A small encoder-decoder image transcriber, trained from scratch.
Training: soap at rate 0.0013, 14500 steps.
Data: trained on short English words printed on busy colour backdrops, 22605 training examples.
Rows from block 2 of the text decoder of a small encoder-decoder image transcriber, named by matrix and row number. Rows with one number belong to one neuron. Each number is 500 + 40 x the weight over its row's rms, rounded and kept within 0 to 999. All counts start at 0. Numbers have three digits each.
After each neuron's rows are labels from the 100 texts, of 14976, where the neuron reaches its highest value: "fires on" is the input token at the peak. Only what is clearly more common there than usual is listed. The data: short English words printed on busy colour backdrops. In brackets: how many of the 100.
# fc1: MLP up (decoder.blocks.2.mlp.fc1.weight, 768x256), inputs 128-255
# fc2: MLP down (decoder.blocks.2.mlp.fc2.weight, 256x768, transposed), outputs 128-255

fc1.709:431418436549483483478541542529485433452514493531497483532434529513401485496619449474501480404490473490509472509477499511516459441494459501516473500535568559535477538508574521452431456488463464481510481466530493576481437534541515525443511485488539499491554482533546464568484504565551483516547479511498557501524542529457565474467479420499464553413441518493478501513433528449509540514474
fc2.709:523537542551397448544508454516438476465501492453528473504539552542517528501438454536475527445455524508489493484526494501511518491445405460539560537504567538557446415510542505507494408572448491483485477481516524553522508501481428495508565477591493463486485543570541464469448533430522469530555487492464475481504501485518441525435522455559511470559560471443504531519466535474519430445513
fires on: "p" (44); "l" (30); "s" (22)

fc1.234:485461524527441553450530576535479429463461504600457574506436510558556539576465449526501532484514405496526531526407489500444476446499476478470480537506494511469476436505442498515437528444507465507489555472555546500473542441504452515552471480508491536514483412499488525469542520461517517481512492513495508504466499456561489459486491479539483450505481504439511507586421432580512490476493
fc2.234:529512525501470524480458552527475470477523531468487559504549493577492459584465553537490456497424460541528516519499538440543513493582453491482452542552486498511512523481490490487478469499521541539473465512587514488409559492520568556558474495526459515479532551544493429475548460494502466451573488544560489488505531511595503470504466453488504522523453531481543474429545408521551390484455
fires on: "i" (63); "a" (27)

fc1.278:515492551497540464577464579555422557507501471463557530544445535491481535515463540541507463543521580550521490473487510430463453486495509468435509512484476535475496432480499462507465498448499486527506443495492545542490504588480483548506561486498443575506526482546504484380489543445436459526537538524492489480511521559530514467467559497432533539561465434570477424515494457561574526500455
fc2.278:473524520522439462421467545511495487536419499529466495534498452555532526513506547440444515523577524520538420475467477464517483464559565572383516556521438487493463551466522520478486493476488552450449560522529520391529482493516523492526461522455516507504515461513585482504493467554439475519421570534477499501532456525518498499503532481466441517521484505487484558474532537474464542571508
fires on: "a" (18); "b" (11)

fc1.218:494529425511481501443517527505501459524488471475458447484520468543428506533518486507418524519594482557539569489536515464516440524484503501536496498514457468514492570458504573529484493502522513501443535462529450522468417507496564457545497538462560488500416493452527550612460467446483504538459503482446518532531456423538481468549517472461485544562514534510526504483483527517470487467505
fc2.218:477556484499460590570502507492565469521500542493418525439526505501476475504564448486471527491542461498494458507438523512455450522462526561516515481552519505546516563547415499562571324453503534443477489470478553488500500541491493575524433431502532500474484501468540525539485486518488498500468537475551530509454450452565517504523540561461534515493536447504487478477499458562477561520468
fires on: "p" (66); "b" (21)

fc1.578:473513445522444504447496521571476519539537498499548431543503512460460509445485521518593442565481477488504608493509521494512470482480461434473484491553461588464582444499499496556542493435491480520450455445521496491465510491488557523479404510528541439480448478477512518541541481456500553493516454506446478594519512532480530492470499442449555543494494528433502514523477565438456474524525
fc2.578:571514550489524541431523534454588470588484553472467554491527476555489424502464468541538494558525434472452511442470496472557553437416537512507503478509503542470500521504512479467514496466549525512484418510492506504530500484493521556504362410552526474485471443470543511546512546520490532525524514549492508503537455484447448455533485559486547477538523555527471404519546520543531491438515
fires on: "p" (7)

fc1.166:451499533485479479478544501408502409585449501495447530425519468424447499556539517453450477579559532482487507499538424488504468450450462505494473494483482513502542425501528525469493537494471513518452483451568414539559507505390541492447524490436420530474522447477513542507493460516521485488535546474456471500470444523388516494490542538489444482528536523461509458440584500445521538452502
fc2.166:497513533500525496450568522451536447602497479507537595535459555519504507460529454541453552548514573517517547439510481505490484547515549488529526499464489539486521523545504521525460586512502577469503465447457528435500479457535484540539540454508525489515517506538421519484497448485519468576486525473385511475505458529599490456498540533526477416510512541427470479442438487507445481473517
fires on: "i" (73); "e" (17)

fc1.356:493537451497548435554496493506644527502495522509475498572449488520478463537499522543428544566502537526577564558470527516497494503512465557492442528535479530528491536479521460447461518579462466544509475586477505521430433493506382505454470430512539525507547485465450523462465471451523452506556510479489460541499531529548573464477504436504507522434477477435501493455465469503506490508445
fc2.356:442496527537483501458507482458495524457476541516500388542516584441574561465509522548510503478493544495496549538488458510524523461482410476487496538471488502481501556456427458477499433475539541462530458477522522490447443513508457567520490478512531601477513499481500513457490518578469535604476482523475515496457519482495504570494503473517536620494403446460460497522512495492473507411479
fires on: "a" (57); "n" (42)

fc1.325:549515552530568470520479443534464561466521466469582471560460510481428480486439498476526410485459448530536435536453480437489513507485465528445526550552486461527590552473493479481491527528438509540492529411512539600445509538553497463478532561558520541563505503454550463473469506528501536545501521426497471530522496483462444484591516446543478477480483470477517506467502515542540519503456
fc2.325:493514475521550485514510540535462497523470526524506408494507566454485476557559565532542506538539504480486442514537571525509474562503459537488543533497536458545514565548511498420487508430495595517534582494404476610509418526456493475518450530540501494512523480488507469459492490478479536471492490509449518404526557498451473565509503475458468445484566566528477461499508542475509507433543
fires on: "r" (82)

fc1.630:568534512530500477561471493505535538546440516464495483489412487505466506568505530442481512468499526449553640482552509535548515551563451567519485465464465492493438429429453538538557525531536429524471563446467486573432530520506463489567465501487568483522476521528493477462436523455423451444491519446480579433429508502480502480528568527498521535537536426450527511527452465521485491504479
fc2.630:477490463516500577471478559491497509539496521530473503527400524507501490427442497503452508530451449469527599555443470449515527413481510477478419504485561511520502473495505542493520484510503633544498531522467545456505529428527474425502545505509554564459487440490510521532558491546522518480508475525516517507554560510554494449539570465483441509536550475558517418531483537560517476531544
fires on: "p" (23); "w" (21); "n" (18); "k" (14)

fc1.206:530419500490454447478520513478482497499534460433520482523521488497417527557483493552533491519483433566426470518452537550469477529502560437458612489471493435562522422546496553431526516574447514401541584466462494476445541542543519546471453468542463479468528555498509529488450397497547526519533429493454513473482471484523475520470559518495556500507545408423470505487479486500488484519478
fc2.206:524441465497428475549480550482481474527542544449495472539496513490516473492519521521497529592452481467493518508505471468448505550466491488501526528462505504492441504497584473451474486511444471427481473564563474433491428535528467425425381564507461472533494522483539485510487523549530501538511453553568517499582541438472512503494506565483525417489473429432467516454546463518465517526502
fires on: "r" (49); "c" (48)

fc1.696:458497506553488468475506509507504469502489533520511552397529462514495516519512476469502556466524465543537577491514489573486506495490464550491502395509442504529485483486482502463489536537525466468486536471574516484467550486541454532468571544542482495448570489401520507474496450461518454445568486495526554518535522558512542501458535548492524571527491504453449509474531528499451424533502
fc2.696:488449494490439447551522529505459500602478489511495434432504518623513548493490533514515475517475555516483515460504494543499481493450431483505481482485478472457447491517543495451550560563445559503481588539549535453551548522498471519469447546456440471480533476472486455511528523560494438493442471435521450567505569486495497510473465547495452483492442548457493508449531515483567611541407
fires on: "a" (44); "p" (21)

fc1.598:509454504484535511442458517490422498513493494496547524446464582491489489504490513490512498499429440551492494439562554511504479497523476569446577525528506470457511561464463565528438444454524502542516485492487488511542530532471527472497427507554589426432438436475507563567493464524514519500457454540454451522498488439551484489479491461526541511464491468441485512531535515492405498492561
fc2.598:459579496437441526509529585539531496548537441516522425448469630548484503541543493544592516509508416500473541437554545489490474517484524455484550541499497510464508519524464504467502524442537464469465455473549512460505519440496534590522464488537540515539445436473529453512425456551518505525433516539422532542457459492477440475504508468500568518475554438493467548535530496507467544484536
fires on: "k" (42); "o" (31)

fc1.716:456586537530506511491457482579469521510571528518535441549554475473452438498471475447458563463515440559567596508521419492505542509495486523466512513529545524521455475500562579492466440474486510458426491441443486485505515508522524472405459501509534571467507523447460468531506466476504524497493463496489537483472478472492443494569459556427525533582552463501522501556521519512516439426526
fc2.716:499579536471509527533469499515530519560568451502528424448491521565542510537505462505437466529494477425451491497444499551522539417495596490522451467519559478550473528553441466505445426543566545458513467570508533473543507520484564461479478522527559500485503420531515525533531524501473496435479516542400477508551578485466473545540539559548492453511486516485442534463542442527501521520504
fires on: "k" (87)

fc1.78:497498473443454467498459533564540474506476524493490480501476476501546457463475574571435457579466489489511468590432492439460449527557555483536454458483459482476451531526439489582523439544485480379459520540456431471541508446532546484561515502546446482460502538462535514484532523494500481483428522505534474454486488530546409537461408530418492557526520514518533476512484481480478480470483
fc2.78:477549479503467528510498402485494466548511536533435533504536557551459526450477542523466494507505493474517455494426523513469465494554463500577553510507483556521481515420495492480515482479581447544460550562506497465470499453538529547581464569542501521544461568493485545553495499448468507468542434537596454471464522460552502440492529583506504470460547474464515546535524508503483417433516
fires on: "a" (45); "o" (21)

fc1.437:530525478487486522495454486488523461477502553457520531512467437606460503499483553433391489548489484467449539538473475491506524528500497447526528492508500450516495441567467532476445469492517411471551566505479444484461501443476491453519525477507538520486484507515424461449472540481529518536551549501406544506535492449569569522462568583496494446466451464484474479502544509432472547463478
fc2.437:464400527480538516468558473499489548539477528611523495494505438514494539438492513518497554498500512547448484481548478486464471507419402487500491446455422441474507489472507479519505463448485561450549457568540508467533461432465502598510428475504511474460501433506441519453542511462538492518533519506526611479494455531476569516450517503510404433454463527489474547521538482508533493468517
fires on: "a" (53); "e" (31); "i" (9)

fc1.149:458532512579481480514500529514498468513508532474546545456499516537465527536573497519495513497450507560443499511482558506459469571511525485548556533489459509552471461513573506534482499544532539464517544546492518482534496473582544462532473521500468492466519553499564396492461468481551479502489469464477575435536526506499450482456459466479446517555497437472477496538500497512496459610507
fc2.149:559549444524461483485475474554566520496482596528536504517451453522525480571498527460475508490483522431588523514504496519471512521535489522596493455560439481491448584447517495520485581531494462499517544489481487487472553453481452538470470481502414546466507421471491474447499468459543512537513562502542463520495512467492509467557443535450542462503447428516452567460585550548479543589488
fires on: "r" (73); "i" (14)

fc1.275:535615503520451406543500497514507510473486548478532563457531490470538498447498495410464508515542477477540517464484410536503518536522445538512486465484382495523480508524478630465512446478512457552494458469476513482508545502498488471482550448503500490471462475600542497464534503445495460477460498486505509460542530551547494424507523488411579486478565503494534482479558537519514544478492
fc2.275:502514516512548467512535598507458509417513454482455557400479504506506514451475540473472450488496523523544426497550444454507542536520461540505491492536532468583499517491511558518537496504486530459505408462484496505485525454483494470541473462485504488500453453529566524492475521435502445500505455556542528479582550447522453506503528590455525461472579506435487422527429549527561452512564
fires on: "d" (57); "p" (17); "z" (8)

fc1.405:526533460485501499494431566441489537569536472540535560538448510422477500496475518546503511481514488513447521483499423477452377539503467561440465521572458482456516416494477545558499525574548466514483505534568513469529570498522477389490473527473501500505506476543465514505479509528506477530497536459508471594522529505520569538472554523484529491461465574551550585462445493461511539577421
fc2.405:474461486405524553519414468496529565590522529567567523543552567441510497515543509541579532449563473521553475512534555495507513473518514511442430510513508515460475555508472544483526563486483422536531431489503555430522527530476488519507476515465534539507543442579369512488510507462487528483519576482484513493556514442486532524505466531519510558429373521480564488494465421492477520451525
fires on: "a" (82); "o" (16)

fc1.293:443508499460439426440494409536554472517477515509511527538430486520564554531572462527446559490536493503437454576503512492544535483458492554527435515501569482496506480454551432503464472451445494495504492492521457520489545534540485459524527495508477560533533461484487554516517492449496512429557462526410544489456400461505541541529529447460435471422498511422549493425475403485513524482484
fc2.293:493427528497496524520469535528501487449527544444526601523487572473541470520453480529494486486479494521524520508508483511554480389450463499485425521487476551489484522453536509461480434485502479491509556521555566530439509446557553577532431450497466497522538534571472487439502547487537522466443477511590518573459433483545493501502494446464442482512492570531528473457538446517485484496439
fires on: "i" (62); "e" (36)

fc1.81:472514504469489538428443602462503509509527530526497545504509432417454484460544440519506546520588495537493497465491516532447498561499505580432490510574442500419440464521472508531548476569494435505469469494471491519567576487460525435490536548533445504503502483543547487515515450482481457479522488463434473552531493476479550494498529499466474539502479473494523473454491537495481500495405
fc2.81:550441438411469451500468545502549503502505563549544473509491503499522535519514525568623543437538529531533480512475485493512487565505553464489392534532482503454551524535447501506520514543412450437504477514569482448548501517501482485447438455525507523477529416550389494509507522519431457492495500469531484478530493494489523514519519482464491526492488503537540515503435435479494495445480
fires on: "a" (60); "d" (26)

fc1.622:500517473536526553585495529532538460488441513443473485427513476453487531462506543518448487455479508501475573498504468545474533475508506482510493466461401479545509497490531548536490479512518502489470495506523584531416475454489493508451494499524488497523473484596466467470499528512548488486517455498533573499495496508536552451451513526403559561553553418474530454539434494466500505510492
fc2.622:443513505513509484526467493522485511501485502486509471501491516478487467468522474555486538486553517491570505537443491502449496501510521512542425508502397458573483573503534573510509522557546506500510452511479450467478487457516467481486516489499531516475427458514410460556538448535547563498545412520417522463496564503530484413524556548443405498507595517466482449570513534480512444450550
fires on: "d" (65); "p" (28); "b" (7)

fc1.169:505551526556471514447489523581454539513520461472501516518510530533512417555442515500475484558483426551452454505517435434490544502479468456548509545425524466517489533471478532459505476528498562449554467491570572474528510516451453503480480508480513466463393593508471550571491497470508425412491507433525520526475496486483445474562468476456530560459494450449539477561529454510515566435485
fc2.169:549496467463512446578540461548472533535534522368453502481508483533539460476474507485490430534419510521489526542505403527469495464415476475532486494483508527555486540470519517517477525565470480453481458501469548489457465494531526550473521468527561502459465477462479452439521513531393499551470535425532453504527492483472510516565478591459526553435475523495564451511497425462487539469536
fires on: "r" (58); "l" (42)